config = dict(
    horizontal_flip=True,
    norm='layernorm',
    scale_shift_norm=False,
    upsampling='transposed_conv',
    init='xavier_uniform',
    lr=0.0036,
    steps=40000,
    batch_size=128,
)
Rows from block 2 of a small image flow-matching model, named by matrix and row number. Rows with one number belong to one channel. Each number is 128 + 24 x the weight over its row's rms, rounded and kept within 0 to 255. All counts start at 0. Numbers have three digits each.
After each channel's rows are labels from the 100 images, of 14976 (inputs lightly noised), where the channel reaches its highest value: "strongest on" is what is common among them. Only what is clearly more common there than usual is listed. The data: procedural textures in two colours, tilted and lit.
# convs0: first 3x3 conv (model.enc.2.0.convs.0.weight, 192x192x3x3, each kernel summed), inputs 0-63
# convs1: second 3x3 conv (model.enc.2.0.convs.1.weight, 192x192x3x3, transposed, each kernel summed), outputs 0-63

convs0.46:095116100126135134158130160144099115131135133079119146134110127112117097124134079125064111110103103114123110127127112134133120137117106123156125134114126105111144085138118125122138182078113122
convs1.46:139158235167125160115166097122109132111097119129112118142147126128122133101168144122128126214118143113163124163131117103140125102114112127091114154134115114154114190140132103137131069153160124
strongest on: white; ground colour: white; pattern colour: white

convs0.24:114153146158133112125122097099149131147104100125144091127123151137119121092146133119070150097148125147151142155132137151128124116186170128127150069178105121125129158128148162114170139120142132
convs1.24:145108108139121118109102146118106098126142116114086115133114107108135126128114168113198122128106121123133148112131096077122101093111105111153132124146134144125109108121134149095102135112089135
strongest on: white; ground colour: white

convs0.154:143155163135130164131125112117189132171167132141154088159140184130149117100119123141153123142164138147103107143155121155149071145100133141136127123154181133154118165166145112154139153130121129
convs1.154:138116117091171113106143134098121109149109145130125123110143132125117139158130131119080125151148122107138141138151106120107175112125093123117165141129097133084117133124109123118129098131094117
strongest on: blue; teal; brown

convs0.12:088131097117055133151128128150117126122145125106135128149106110102120111114129126138128123161100171101114098098140125137139109136111125123149126087127111095152136138131089110115149136114123119
convs1.12:113155113124158093093121120128140105130098148116098143141131072136125171105131143147126136173118046124158149195130110066123110118125094110081095135130130138147074109137178162125121135121152138
strongest on: blue; teal; ground colour: blue; pattern colour: teal

convs0.98:118121141145128101110116096092128124168105085105111137112150117101122100127154126103131127126143141106101130156124087166129131130088085099129142108117120140083109173103110114146160156154104158
convs1.98:123127129106145167103139124056121109115106151144096097117144129113104151128101065149110146162128129128124085137151097134084128110127106114131140150119073122145126122153133140107111090135108147
strongest on: pink; white

convs0.13:117118117124160126090082149134126119079107162135124173119119125125117106133127067116108119057115050147110159151108111145126125119119119106093127122113127120081106097092165128107104073108103116
convs1.13:141108148162090134144149109117098137124156069117137128114155151116136149122085142145116118173142166110141101110123139168146104141140116144166107113149117141138137157149057145110149148134118110
strongest on: white; ground colour: white; pink; pattern colour: pink

convs0.135:109106100117101112141125129147110132092128112124113118118099139106114113124125086112078103084102152122133118134090115143116112126138101122131130117080105095094155084123124083111121077169108124
convs1.135:110206123108124159148096118131143102124113115130109142126120109102126151088117121104163132151117116144134123127163152086103149106125145107109128151141124135121025148129154135168132150085134144
strongest on: blue; white; pink; ground colour: white

convs0.64:117156162157142153169118108113105127150145110157103066139118145145113126172139128114194118138132133107157151178136132157113116142146135131133148166137138127119172157137178161133154134157101138
convs1.64:134102101122146096112141128114136111151092164093094137132123116083116088124128121142111101092139141146107057077107102122075162105108112100095179153120122150123065134096054117097115095122144150
strongest on: blue; teal; ground colour: blue

convs0.86:096149166140107115127146149123087125084124091116122148107103101113113103136103159126073092096118138100103110061129093126101163115096100122132115107121112121114137135147122077116141136141112097
convs1.86:110095120122180111128084144123152108107136141149130124154141106164101139137146104090149120174107137135125152129113124076127115130143122136137154120105119119103107091103169149095087122128142120
strongest on: black; coarse scale; ground colour: black; pattern colour: black

convs0.48:144176143127160114146125122154112107194160108137112102135112149097138111103135085128158092101115156108146112135109076153121095112143121122182132136142122116137174166093142138134126162147127131
convs1.48:144124125148103145093101130075131135084130131152084126155118117136090097126150091120108122165135097099089137134140145120140120143143089087104139155158130107129077119125131129118167114124090145
strongest on: blue; teal; ground colour: blue; ground colour: teal

convs0.138:090130142164127158108116115161132127119080108135115133161102144120111129133136125167133110139134181152117119126142124168126096136141138104116179099115125110061116130172149128126124145173116130
convs1.138:140109113079127091138128121120085100140118120094114155139151137140129147095088095162099122174129094099108152152140124129126116130130105114138123173133097121123123118079138123091123089110113169
strongest on: blue; purple

convs0.91:140178109132140138124126098153121094136134129132096118141142127124064124125097168122120139106111122134113131129122153150116154121098112121131125118091116135156148126120015122132123127133137128
convs1.91:114077125097135166149106120132131128130131150128124148112120096117108098106144143097140145107134125114137133149153116171099118102126124093128147126151120093143090120121159124123137127110108120
strongest on: black; brown; ground colour: black; pattern colour: black

convs0.80:129054084127148130127124111134117125130123129113116108132130140122137127119125138137147137028138082117127127140126118122147120125137116130119126151104140127121042138107125123127112163129093131
convs1.80:127121106135145150110143138114092127093107146119087121151128143155144034110164144085109146121157130148104129138107073125103148122123108124168134121141111119136191135120145145154119120130135116
strongest on: white; ground colour: white; pink; pattern colour: grey

convs0.16:138156152079126151111140111085124152165137131128127118075124156121134167161150120141132121106150166102083108142160152124153088129055139140174172076119122153168123152129124100139123169138105138
convs1.16:084109118132114135134128134095120112090142121094148084152130117127119097116151082127185107073112121116104113080109099110113139117164118105108104159142099112111123093142146131129126086132081086
strongest on: blue; purple; ground colour: blue; pattern colour: purple

convs0.124:150144150125140140131155134155147149177112141117128078127142188097166130115152167138123141138118137139127102120165145136160114101104118157156150156176108174163123164111124134095148171129150145
convs1.124:093127132119135163107102132103102100131111090141135125115117098126134147130121088128082124183127110098127104134133098120123128145120130110124143173118091102130137104129145112140097101099078092
strongest on: pink

convs0.113:138123145147113136155165134130169116163128150157166097132139153124117139151133118171110089135135140143115139132158145151091177111150132120143144125109150148141144169163145116135139152143144090
convs1.113:129119137108129160148115115101115114097086162112133123104131102129112137146145110119130118172109116109131082114102093137108124130126129132126109195126098128117120107096135103142131098129120134
strongest on: black; ground colour: black; pattern colour: black